A small autoregressive pixel model, trained from scratch.
Training: adamw at rate 0.00085, 6200 steps, batches of 64.
Data: trained on rosettes with rotational symmetry, 195000 training examples, 2.0 epochs.
Rows from block 2 of a small autoregressive pixel model, named by matrix and row number. Rows with one number belong to one neuron. Each number is 128 + 32 x the weight over its row's rms, rounded and kept within 0 to 255. All counts start at 0. Numbers have three digits each.
After each neuron's rows are labels from the 100 images, of 14976, where the neuron reaches its highest value: "top examples" is what is common among them. Only what is clearly more common there than usual is listed. The data: rosettes with rotational symmetry.
# fc1: MLP up (model.blocks.2.mlp.fc1.weight, 1024x256), inputs 128-255
# fc2: MLP down (model.blocks.2.mlp.fc2.weight, 256x1024, transposed), outputs 128-255

fc1.51:133112107178111190092140109091164114104172144155138154126145156142150096118165147169142076120105114118153108194160107090188165208176118154154168172134090178138169104072124075169119111154172177107085124146171116157088063143081190105127098153135092164147097051103132087076156146187109158080157135107173167117121136092131160081173120084159129121105156151114121165115099077094121123121127
fc2.51:112151160070165147113117160072115149143097159139126113091182154126196135172168144131096079195137127150116154154132135123109122143095119117144096162147099086160151057117125123168098139188081144091113126120077182125135160113119167161122122108173123178101152093145116170103173160129178161146152125130123165158086142070128073100132084158164156175200117109128097144126103125095180088103089
top examples: earthy

fc1.624:106192155137143199104110143091170068095162141137118145103124153152132115109119101096141115184128115142128084131185062132115106070135104102117075159153125106117144152189140146074125136209130076107102080102142119084106107171141069160151099125182129194113188169137105117135103124169177089190130152079152126160150177172172123177050166137096153142184112153144135146135129143139086134151150
fc2.624:127156145073211070119155131161115209147075111108089165167128116146137172133144062140141114145087073107141114140112202131162136157130143125084103164120161169117141063091084107148132120130137172174083115076137147138108104119062118193090158137156090125137078154138046147155139085076167106100109101153175090144062101136060127142126136131190160134106135098085122138102138032130096107140160
top examples: vivid

fc1.5:145159147188118206171096176141154095127114094146137132129156165123141092179153143036152128198145111165138130114159126131103151131137168155201078186096120150108115142142087087092129097130169100084168147107098129110146113162062183090198110129194142185092116086126174125109145117124144125092104142091158158158096094091154090124092101146125111159189122154087124145112112167130044122119134
fc2.5:075178094089119109124129063126114164123101097137065100150125149115108119120142131128136136152107154125142071182121106136136087133169098113096104140140131086131127202119182193142056167146084175128155135128150097113134058101119122192155064159179102152111100146125099149210162128134150060154158150128096154141164128146087118070118134135110144124137109090141140168191100147065131177132144
top examples: pastel

fc1.574:140123113148104119158108080159145143079098180125166104120049129159125152116154082152154128094096111121179101115147107114143144140140174121036103108093110133137166129115117110150191118172132141137131171134156180102093134121153192149084115147095204148140101112118114114143084169152099138155071110145140121160103074140123217135144099048183139165101140184074136107147159114129094163089152
fc2.574:142108139112143168117147133122159122201165123180092166161188133093126084107171162085101142149144149155108135147121132110133147097115040100185167109136066138144079133105154122177116152054172178112116110137088101131156086117093066104158137076173068089123123149112145175129152123100147192124197093107132165107177169100120070148105155151071143108187093136193134124132124181095117110182116
top examples: earthy

fc1.277:135139137113108141159157179071122117079109105150140079131127151120112110153207125106178108103098102097154162097109111098112136163081111112142150188094115205125101096128145128162062151168132141147143140126087082172130180117160117133122163174102131126136068096089084078103153093142080153165153159161159125137127140133102157133103146167097136123068161161102102193100107132085146102066119
fc2.277:168141129129191149166104143135162124082140124093077132125096120065122144103132147127191121132143180123126137141125111113102176116051183098125126122183144141143073202174131100090139117178093148197118114122080131092090158101138132094127139148113162133115101081143137127147148083089125091152105152081093206158128167123125078117176181077144165097110173112206104122131128119061078065143170
top examples: pastel

fc1.478:150174188150136122100138132183137111097179122132102160131151099133137129156073099066144092143134106131101123109153113172138176120193101155105116178154134145162138063128120090084135124101126148135132183109141135166157096094013149114051169146130139137084183182141135158110117080143116121069101164140118112067151038083120145102088127135175143139147166060149108151088109125146064104124104
fc2.478:135114085105138089116172114116100131078104115100104116133165156104117174123158107074146146148148133121188163154135157117079184157221069151127142130138168074103128126098070149108107115176121073174187148042080123100120086115139079133134119124173114174071123131155152094165124121162155102179149077126096108116117120161163056134082161178112148159139086099180118122107123149089155119179100
top examples: vivid; cool

fc1.506:115079123113143167127089151100177109112180147133145106127157119128102135179133134152163132120133131128100118161132104128158196142100103126143134129086106091128131181156141088141069187148103126103130159142121142146149131142131070070073128111173187157126133168164152066103111103181114101049111229126172154171118168098131144117142158168109153113158131110180137101080119159144137106137135
fc2.506:140126120080156180093089105119099137130100069097112136154153117135154120089185069129084155131158142127178206129193172129131195159133118142088113124165177141094193104100104065138140082078164153149104162113104087123113115091061125132093135120161085104138140132094109133111181161136096098131107121145065155214136133122103156153095137138112119153090143153116088143111128155110141168097099
top examples: pastel

fc1.462:152167133159098151116123113163169133130123196153194140089180132098157147115109131121170135186094057135176116153204167190160111141165118111105132140078079114106119120143176147142108116182143105177166112171163130187149119159123150118127132109121103083100206138140146119110061112151105114102102119104115122151158122124116131080143136094128133142079152089135131123161129132162188132108145
fc2.462:133107157072207150134112117129140163102146130158126181121155104050158138142134160116102026099066132173182148154088136138125124095110182144102091159150123084135109131198104119092190126118117141111189156111148133111087133157149118077129076123151168149150102149138089192137138108115181158103183163159105161136173151118111123184152118131159110108124138094122114082120100160135086125134090
top examples: dark

fc1.163:098195133121120130129103113138112133163092119145112097113129184110159140177180115104135056151086097086175143130112150085184133118121147076101137144139141090145120131143145143125093111178117156123126162113065049133114104135138108133167111111167094141120097176133096147108143207123133129183139130088113136113124172131138175136108082124188149098127104097056085166132094035178151089127117
fc2.163:160154106140145165071111141093154118153158065108130111123123139076061124167116140155171135099114164117112099172167069145133149082058090145112095105191137102122123125124077163146098172155089165138135088099133125061173111148123118137176109067115180121103131101125107121141110140133148165144071160147079116141150153107135108147125172099122166174156096080148160096141165166089180110127087
top examples: grey

fc1.305:070131159119101193090101215163140158094110093117141170129144144109114172110203076084147139154107138081134146138202130115132145168173107109122049156095150134126147099111119083147081182135184116064110101122095122102129180143100162112073109119119152153102173144155149149104108123143156103148116167108172158126092084125086136075107146136125123158156158176149109083102136125088152145070152
fc2.305:098156120153122117104140072065159116132094158121105139111127136129144125151133151110160160123089117116142157143143139160125106088161120117132116111143159116139110137170113157101084090137103114183179163105148129116151087110125164136187135096113073129130155177191087080195124118115137178193097102129142117116141175177149136143076146102154133189154121090119145143119104209134082102145114
top examples: off centre; pastel; palette: vivid

fc1.383:136144169134129132120119096085136131101133170173155118116071074137138098095136143147110079121111128135155085101105139147145126183123107139095164125119073166125103079193191099163138128082193130082169160195143090115106145154107099079117096176132156151103181120118063124107163140175109131142123098066141151121153113152111229127170111059127092133029154111134089184126118182133143166175115
fc2.383:143132111142159088128160143136123106128102148136128138128078133123139126161133112156130131076136117063161134146184061176123146153138089171090158136126154118134053114167155142151136096146169100131104104178119164064118144093115069157178143125133069069088163174122176149146101131168135184158096124131092094156117122148137124157107101108131176146090127124132127137131075157106126113171088
top examples: earthy

fc1.56:112092147142143130098106153085155166111052173131092137151074101075162083063103195144126086105133100156151136125102097105150107142114117127087142122197103101111135098196163193151102153134108121197182135132087108125141128095175130128185163115124132171076175081138117129155148132148166130148121145132146142108073142150138203135131092121086157095107125086167193156151161108160115139151145
fc2.56:131110148102052134081105122140109087064040127099048117129137197168128111167082116091179144131104164128168122170085082149128137129159108130112062122104117071124098166155095065078101148121116179162142156092087147059197140126096102115115128112185103166070135176135125091187136132136175107183166166149080091121150110094132098124086134108165127162153115123155143154144087169043170154097071
top examples: warm

fc1.674:092122153167126109103148181149145114070158122139120148161159103169152134179118157159191122130098126116120101162153130154133079080139135135109083125096162185124115142182175153155140122110127083152155115093099114146132119171119159136076178155109142145107080163158113097087106086099148106143060209174130124123121072075132104125168084084129169147148161120153130123166145124154152145103134
fc2.674:113194114089115098100112077116184125065186133167158161124080117130129193113073155082152103120129132138104076110124144151173169109127068100121089138107055087135195184158105127120151087122138130110156101144117085127152116132129088069146170110122094165134129164187125132143151124109036112102108154130158120104135154099144159159127100189136165077128165099091089127151139100109126094203169
top examples: dark

fc1.75:115148172182116143097144154170138135064152181063132177123123185144131100105077111128149143131105168073137102095121121134111078092124095108140136101133134179125140146191134140109121140118160052124136139153084117152115074156151128186076146105136156184071117204198155101153110087138130116152112164123129133073130119125142099123132107074155159168186157137154193163162107101143103134079146
fc2.75:154092129112092094131124070120143120175136098065086130083133111136136096094128095088163118118148104102073127098137118132099208196111082087075171177104138180156166095126087117102174102098149161121160073138086156124087166072115105074128156132131126115182163134146073090153117130088088111098084064083205135159120124145175145146106101120126115079086156133098113116123150158170169109171116
top examples: dark

fc1.623:100144090172089156127129143082119106144096118105150118144130037108170131177149147172081089162160162102118092114101111116183117129124145136148188156085141126143082111159186091128113163133179150145193132131114114137127144194146103077166153140083167159131098131162138121079154136193119128112094146135137137161125067094121161158145105115159162113136145105162087116111141085158120210058087
fc2.623:155103132126160117139106155173162140149078113129139092134106115105117168115116130166138100116135163155153136141109136114167129107097075151069115064109166161136149129111153170131100153155124163111127106085142137151076135116127076121068113120174136129122088143119085171122151123087126168084185068151118126177106122088148158063140116136098116095122128096051103140138164157153189178126155
top examples: off centre

fc1.431:155101102232159136106119112127138123096178125159088101115154096155119104095149126111121130155106085117162081150103097134170115167165136101075136132194083109102097123199137180138153104138099098138133114171103139117090130177130083126113152132152163140149140086157029169153152113177108034111057160121114180126107136150162193078153108094089136101105158143132106078154119101077108155132126
fc2.431:101114086078107139081077145125103181129068109108082117099142148094059149129095158173190119170112115144180142175126123107109114171209110118089096115125138169148116145129104086117119100101170087165128121162109124133160129116130137132062097120183127087150095164038087115122089156150172181117133133146122150142154176133121149116103103106139150141149110142173090076145097169079193108146132
top examples: earthy

fc1.84:178132104124080147128143080088157105159156097108113132097151107114139143139105108174083118134105142132159133152104097120133137211087210124176089154190066118139131142136188087189131139128103157147109127084120149143119087116126140117093146104144144113091147169063136093149167134097037151138101087132101123141174170151166180106200140129166169140187116155175174120090104051088103145096111
fc2.84:103150131091155111136106129157133087109147129149131107098104098105079101120102153165158122118155138171153157129104137100137044097091178203101114169087196163155140176133055135125155143111146165098113118129145126148150141097082101113169114142120157132174116069168065117160122177132167105107137190065113105098135145089161107105073115101062117105156173128118081179115109114118074100168194
top examples: dark

fc1.367:099108177100171153101106180134162100088134118173092159139114168128124123127142061093111086144101134104124099180136053128106150149136096092052117139123164082170103130178176168150121147116174130129158148098096139134159147131156137134100144171132130174108106155190124133175174100118122111163068227106157147171101125122111121100094134143131104145102168154136078130124091134119121188155139
fc2.367:091089165128157178174109169130135172147102156110146144175167120075068140054142121140124134096072211167170184163130161133154163133176136082147180146127079083141153121137116123109136101164130094119136104143124080169069163140072169165135162133098087200099182105177170040178078147119144162170125072124139116112123137106114106111041154109106168117114095125124162119105108140068104134128125
top examples: off centre; pastel

fc1.276:217131129177166078128118129163144139111134136090130143106132105147173091072047120171133106096125080083139029177138143161111101105122129148128119105097114139118156105143171082084196100146133116169136095130109109131145129122101155130104139148109100164131195166180110107190066107142138098135105158143154161144140072117115116152159107107108133110177118076083156128123156097131152081140130
fc2.276:180115117129102143152090110106149140111135059145087131111108111088151127127174137168149140125060158188151067168137113123121134176091124138098143103139107134089167171141129125136148128093075194154131126131118158161124170098125092076197168116165113176097108138161120138186149140096122088119117108106158167152143119068180122144154119123124140160095144125174179146141105106110155116146102
top examples: dark; three-fold

fc1.499:110088159165147108158135158145174074151134170183101167181060160172113152092111096096109127134106057141121102110120087133153109112137100156132107156117138130152118151125143095115087140080120162065162154111176161157133089145088148138171125108145152123143185089179134133143123075139125039151109173090145098173081097135147161099135123130106134123147165158097101153120114152148116173129143
fc2.499:073126118132081135164142106135092138127158102104144097088197094076101060163097142123149141174105114118111104124142116116109037161118145141116103117169129151113150116168174127130097156118087122141163129062120153109102142064138091120136152147092056124126146116113139103146173145120077139130148105191033155163083169092142078112115115101155116170068118149106157154088142103080145129066077
top examples: cool; vivid

fc1.562:058141184128171120143116175133148176112102077116091150154063127135162134116215137107130111140111135079129118141107128087126141134098078119087145159151119152153180163151164145134101142134169129093145122043082121105121126115120144121131169116089111175110170125146097118135174148124136097161109147035143113111113039098139101082109098140143167085110156205087118121105106102073142183129099
fc2.562:159087133128154176158166119195084111159145178180163100143124169129106188120098163139122152100089140151137184167133140112129127084133051123134150082149117126091095134114127152133116090138119120114109136115161119180072104130132129118145103096190107086176179150150188081169094126176123220097125121164141120077078141076172133105097069190153062116125152104199131158148128158134139109115154
top examples: pastel; vivid

fc1.354:106063154150095111163143165101101072122168139172154139106125137114166163122197114116158155096110136108118110147126169068132058117089162139164164102074155191201143098196147132153175156183161127160164152106149079141085092165122148085157095139084097127089118133153117123172157149132102144182136137166120115100170071057118112119131135089159116114122131152105154125150176105129108183119143
fc2.354:176149165119172110116139119128092140151162077104168119165189144150138092094131093146116180122153057100132127067100101131096148189170092141103130092177124124081155161097169067120185106075093132078134106044125127153071129061131130137164128172103121125136182131122188138120149125102082103191112095114160144154083105170145108160136065136122158145150163095129122096091112088099057097158132
top examples: warm

fc1.685:057079184073116113135120127150094160105151114174071107187142156068101102112192104081130142164144114076186114187188185125118167109119088132063088127096070120170123143085204116127161169111151128167141125124130144164130129191146127056124106154135108086144117155103136099114139088154102146126120167118101171048129096100120066073142081118099138116139153116153090115173123147155169086105142
fc2.685:167122100158132110128123121158133125144140097129144118097154137097165152123093090188115108108085129130121136120150162122082137156143132137179126140111139134151123074156067178143072089105109120122132115095140102136103153125058141162072100120124147165185118117129174105079113186106163152143151125113146048221129158102120129125060144103199126182065078096075124121094189071154121157115133
top examples: earthy

fc1.355:082138083088100094154155135103157162077107153139143088137115102181156083145111107124136097116094050096142103128135096142177149151132122135051137166103073154134143129105111116136145131157133091181127105195170144107154141132145151147134146145152153159154156073109110142099062104154110000120162138122155161119142112139173191133126136086112132075120112165135122099135094087071118120148139
fc2.355:178131144075179150083141136158114109134098140169125155095114171125167184151136097090084086130123104182092106212115169108076142065172099124136076089133085132118117123088098146111108153153114164102099137112163157087154070170112118090184090095177087120105134127104136136160134136138135122085143154102211162128110075158122106137096103158111144140147127126204096167138122102108135107138102
top examples: earthy

fc1.740:208080142095087089102111115120116064091092141106113113108122148103185102072202112114143115187117118137190133135141153130168141167073132068098092169142094183084113087101166130143117107105164127086104137132117052117037121129095171060116181146146116097124181135117136137152165113143057169138099139143125123063113101149116127114111150085124096155120151144159125158099160124127118174107106
fc2.740:067115114158186111056101089093113175118078139132136089163146129154167150118192071072123149147092083132157153115122110129170153104130062148138172167152067122164182168107100124118075083150141084155132118127122151132091120127138087129122190120053133086138139161112164138101099157125103096168137156116131097109121130107105083204107139191101184112108128185077153169149059120172156148129099
top examples: cool

fc1.29:110098146127056118096074085092136094067126136099091127139085093147138153186202144128147136144140070164160116167102074083136137109102133159114131121173120163131138176160127071103200147184094120134200136135175127102085100098127128101159177120094114175074158137142118125194158177098110156198082145080126122062142114151162157087194146116161168170178160168146108119129135127058116189131148
fc2.29:102161144093148099108123133162138142118143137125098142157050165105091159129089094097163149089082125125155106181120102104084101063149141110120136149157148080150167152155114128101117101076050130146132134116135145122137088059068102128139134155138105151114092103144175167195110120126105122122127202100121138122098140088079127104133141164110084087128091116194127084097124131103176151160072
top examples: warm

fc1.289:191170161112176196151103129107157107111156098156128178093153145076180072096186169135062090118062171126152107122128151094138158091130155129097176105101143133212105067167128066154075159109185109077177116140103100108164098159096096148156099167088119150153136158221085108171119175119122078106117160070126188156126132107113116150132173116154105148083124082105093123106130125114129142146121
fc2.289:100165173135142145117131089167097198113088147169156150122072123107202170147091189186108104103082155144175139136105151113138111101072141119208141086126204104164138148145116189185139134154069123121127137108086146119129161172150088090139123088086140156154134118143123098163148135152130168154137127075088089109140139097159115110103065109106096125088177143187166128192116135111153153096104
top examples: mirrored; pastel

fc1.325:126185173160103158094089134112164063060177137112123144069129185129189143078203093081147134204119053101157139132113133126119116158137140166130155186165132175062160116138102120105135163163165082153122121111146131134129122102040174103156160097145092148147193149141100073204143167150089157154124138121209147158155100141117128072125156109137202083126134181089135144124123071126153108120122
fc2.325:122142117118118104126100168071146116076080182145143142083092100129125096132168133098172127118083125160158093096094081149140057122116091091163128182140174106158177153135198072134093067137157091089113143198126154140083183123079120110122143099108131111162080138098176085074142099161139117123107122151073148128152177154146102126134114084113159125181111123149146113101126117147189135151080
top examples: off centre

fc1.245:133105159176173147122141127145141146188129113115142144148090123158128186108130130184157085136091121134141112060079108131135083150090141126123100116156130122076102133151092165144137145149158151174179187102106075167088185147147166168100108129171142121068135088161141155138089130091144129135103119137102143140120109139132204050113114076212131182068151146119169114112155094158081149113170
fc2.245:145128126063068185089153084073119096075139115179108153141155161139144118102139102110093140143138140111087145153093131126140194087186069121123096146142153094117127186144115123151156134140113171143143069123133112094164082097138095120134137122068081179153158148072133139174169143167154179093173140028153128088116132186104097179155089194126131148153100106148150105124102177101157149188134
top examples: off centre; vivid; palette: warm

fc1.547:164160122179159130111131107105166113145138143124095146149130110160125135158112115113107123109082148095114073124141095109150140122119130121184106114126153159081144107142106143144160120118130100087135136120122140131032104087119163138152136106134129110093169102179087142176147130075110131154105113110135123138117154136096152153069104043112123153128155164145144206089107121132045196126147
fc2.547:085087125132059180167069136122110130109151098138100106126102132078092087124177055184115150169169069169140147156099132117146169175155132123159098124150138186105092202134142137151084114135093148098069148092103145106126105097115063099106084103151172125123106062091180081107111128145145127132163174103102114141129173098143087143068188150132130171093084147142125111060136122124127162159117
top examples: mirrored

fc1.358:098162149107078134129141174185139099099089079132102164151135161146103141137182122074149082183116115152146144114145154123142148074136170110130184125130111204127155103095112140138104094192132082098159180132146148116154116168153134085174088112135082131082106158171145120071139152144105109143149155098184142111088083112164107137127089129145145189128113153103151169144093168097114126114175
fc2.358:154188138098186203117122099129158112171120142158116113105062138107174148137118103074138153123136134135172132093091057114099144144118091115128077128178189096188101170188095125132117135119112154138125082079129132114102072084092090170209140141161153140125096105111139111130186135075141090141155142076112166120155177166162120124060152119137128101151131157193082116183184116099159096154064
top examples: pastel

fc1.675:097142148128140139104124188125111148129058165145153133113146167135141126197097098121119136128119121102147088099158118106164099119154105071146133111122159126145121190139140116127076133124151093132126187178113095149161097150133133159099147107076117151120054123148208145123089109170168151106116209164116100133146110101122148168143055107179159126108107089115121157142116135142106105099176
fc2.675:145125096144094088069129045129150073124203117131045078086124127131131140047132157055099133100159130156114106148130141143095101172129135146071145173166147112143205123177125097118138068136099139126146059150084158076131100122069131083129158140145104109125182095165102096171200113134150072136133088098142111153083120151134171102144194158091116151129190129110090166092071150122082134123093
top examples: dark

fc1.20:154139151128100114074103159075163111122092122063129154082135109105160129180147133179131120097137148138127098115120143079121113114131111105175132136150050196088187065149158181136074167129155127154119145088062077098092139121189172118147155107064123147114161184106135154131101157116129150192104109094131128061108107123063113126106137142171215141076141164104146153108121078161135115119135
fc2.20:087092110095136183116111109124131062124193145096100088105109117138160104125178179135165131107085197178125142147127123114122115123123157101133138120139160075089089162141145117151112173132074188110116110095112091070180104142059091099105144170100142099100177111125131096191168100145149125166128178106090123099153122128153107135089113121111124143122138116140155157107087157115144114154110
top examples: vivid

fc1.254:068135147156119077102155145116122093081143141090153172125103082150166082124098131145166121112128111069120128136137124138143086133129125101119100119137163121081102146160169100124162115161101115172128088103096147174145067155126144098094139151103218106071123142154193130091116111130132084148119152140137139163155083062112159150237072146134229089208176112148187088165110100101109114110083
fc2.254:138173079166192069115161120147121081107114129105143168096031106155158138111133158156173104124166105110059101132191130137161103127116140208113097135125141115141180154114147179171186075157133165081171079205141162142121114128129135082096131110123103145124144111210092145143134124134135064120106098149142114147130173167122185105136129134118106122115166097143149086149096121083144060156118
top examples: three-fold; dark

fc1.39:067168113177117112142111142080165102090151160087147110094151105194118084113139152123135105158116164146115086142148138149137074102106155112101123192099158156110100123156117140112119131215074104132098105109097101127156084210173140124115154119114181123112120132066138094048105157203091093161084132096138137158136089125111114129141091082193150155170160171195142121112172069133173167075118
fc2.39:066126124112130105152082088127101123106097090149115091125141052145108140141104110201142169098120126108094191131177118173159096135196179123177140101099112080131176132136154133107119137138131170111093164101131115073118123175142083119092120122159161107125147126103117161146094095161185118158135170113057124185126080179109087209146145113128160166105118099119180155116086093150154115088146
top examples: three-fold

fc1.232:238117175134104147151131138086202127175097119110152161077161183128171087127160097164105121122121128086103099166152137076133193168128178130151176152091119183095135092093118103091174172184151092104141090145131155168076153170145164074140124173136100117111205159106124149134134160114106094101149103054180173109132120108125166106148132114133148093101156119098104138154136119145155111122154
fc2.232:131113085137182079189134115138135040110176109110113127126157141104158184101105121144161103098100133174166084138134130107081115149098079092085147127159165126148134110110170114134142152145092140152195132101125139101109075158153103087130134171134120151104119160130134145177148137150132142209166126176119140130154088135160156136116135133088113116101145103159173109153123183107159095173058
top examples: dark

fc1.264:143126152108095153148100167112101149068194095127083082128140155173177137180143060063152143103114136112187094159117178132114155169160151070127065119110068133112147160138165122179126146104127129100152159159121106141103141186118137100070135173113119122091108136085149123124103130130068157122096176144098167045124085124094110070146087156145130156074146102126117087136164130136182078141127
fc2.264:183104089197109099140149144153121148178135075112150154087158101070133104102172144192148143144150149126093201157122139154078155137121175167167105114114079073106135090092165108101109138110096144115113182085150165080107192101097107083134131129106121133115136163154161127141134130118089073132150153130159099207075126192156106146141094116126108097138118072071077129035115141112121100111100
top examples: warm

fc1.724:155146126138152158100142163128152144094086101184145159109137111102135098129182155089093136105089140116129086142118112117169108122132135074190165119116093165128074103109135118147142147194148122055124133158117081091166121157111089108226139106136104182154097105173075140091147158161155171107124136083107153112076080085101191099153063118156090136092147140111108130085154084093152139113087
fc2.724:088089181185133113164097096158207136131107106102135134094113065078126099167134165167151090134075160130170082146133135110128170119119173119092078146113122134224082090139134139145160161194095068156086079172095163114131142175132153150097105128131123106137077093158098160146139124123128144091119175119127101101115134129175145098090136139091163093172122133205129081128116117153146117189050
top examples: grey

fc1.611:147152191108125167138133120076182121140162131152107127123128143121171114097223109127139077241101130096134081144185135075129128135140172067150126126143162148107133084126174114119104157099182164103168117112127086129101104133127115059068164181126183113129158118085138127157140083143104099064137158066091187113122087149107152112151117135120159165109131079136122088104128091117152224152176
fc2.611:096138175093120122112146135099077119171133140150132138136077097080166149152118143153147092116114115150088137103089160139151174136045109154130124154165126103099156103072171160181098149127113186128113150115130130155169167161192165120117132066144061126126097133111174154069154158130123137156165105085089090069114111096180076091156170178154192135039119089163180110127181156105125103191142
top examples: warm

fc1.222:149098112152076155127109137147143130136118124105107143173125114159155093166138082154128130150124139120163099155072115096114096158104123131175169108161082157156151136179130162155172134082116140144158141077109081144128099100118127110187203115084152185088117101084130148185143090129143108185050114140062158104088044082118130108215104111131168189121157192151160134126157089095110162139153
fc2.222:191121123120094073069142128103116144154165104151117128074064131123050156147117168146132162098118145097137160158082112154119142090130169156122101093141132073117095135151127157123131184110041068135138139128114116109085137077123068061131142123126182154126148064152142118084056121080095158134152170114139166158124144105140117119071148160165085086121071138134151093081109158080091103159140
top examples: warm

fc1.483:179072142135120181106102177156106106054093129160151152146165149094181109106087096140143097121131114159126077173128090144132172171128148161107109135089093173115084045161159101152150132130153143164138108069094155172083128173108158093122133105077121135134149145175106157141142180107096075128136104070164147119165096094113148080101129161175173130093194037134121144153161119157136149091102
fc2.483:149170093092097131148155105164082109147139090145130093117139097076110135155151059084148122145118105166112130175153111130120134117093108179126140143177054155126102123097115122085159150185098157142087111112088196122157150157119087089142158146152131134108136187185121122221134153141084075070170079122110155127162149160162094145097120124132159102076143070122112115132125172171154163130116
top examples: dark

fc1.585:088111179109139147122163151111162149103159118103097122136160089145119181112101047130143121108107122097142085190147160139152122174144142087091147148108132158145129122142168058140195091142134140147125127145140140120183094116123183137083144158075150120126104164098131126081094104135114133138064185189070128057166063125133123094176071133137127119115156096120166097139132092120183141164162
fc2.585:150162110131146093091116112147133191162187106110096100103157122131149106077134105108146141090125085138098120134108149100097153118141165135072087157167076140146155196161181182139115117138103144096136133135168152072130142069096131147154148166094081156107099133128160156214120156092149089175130138131133118130094100148114122109127164153093063140155105160128129086118135122109041132106140
top examples: earthy

fc1.122:134116120133158172091136130125138184131172188219137112117164095109161078169149092145091105130131056146173060179181121149197097160190086102098128186145052186122084139129117077097120161114112134163137129096111172164143128152124150091142130122131178160140078103157088122098121093119153051086097089113143144098137144098130160053134133147216129138104148105168141156120090073094115186093102
fc2.122:048128114145099105177157107141106170141132097101128131171155124111144123162092128116095081179153108120110131200169201099120142126114107177086141122170085154167121126140128138140082090215161101165150129116106108115109113113151185110080172143170169129183086115061156108157092152126157107082120135119190139166134115140095106079056117152145115110084117151123097112121138167121096147147146
top examples: earthy

fc1.158:151174150154076131109091118101145142111177085123102127033129122151140125133140076104088134129131112112112129177101145058147116172123110097143188146099109210132150141128141110160128101124117128190131104115120108114135121116086137135168127108110072129107171146112080151147132095162074189171117157137117139100137105136072089086165171075191192128134117189134189158123092051131168164141139
fc2.158:137147113108155147146086070154138115111208129165140076137130162132189073100137111128090137066122187112136158155124102126100095200117144147088116108127144097102185069111113108109144169121102111095132148145116151118066146078160118107118138126040163094146121180057162099146090085133144133122122107124076128148059134190130113175126141147057081144155109133067147067109112107141095143099131
top examples: vivid

fc1.458:111145113106142186110097175080155130062156106129147142140146105103113104194118138199144143151125098103163126145121133100153168114159069125100094154144097120143161162115182125121046123083117113109087118140081088135125106143103110130123107130154148112133111134163055091123140169204148083127137172094148121140175177104170137137129164171151092108180150101118113121154136120110135086113137
fc2.458:152132130099159087143084112142095116142065082074121135194160190166071111091080130170134178146149164147094139112152132205101141189130132127149124152109137080128113083080092132088180131122152121162156090097113173073155171129112074123114122107121111105151128126131163092123081128131123172127123128157153116249108090138149117103086143142124189196143101095101124113065129139144102145190134
top examples: pastel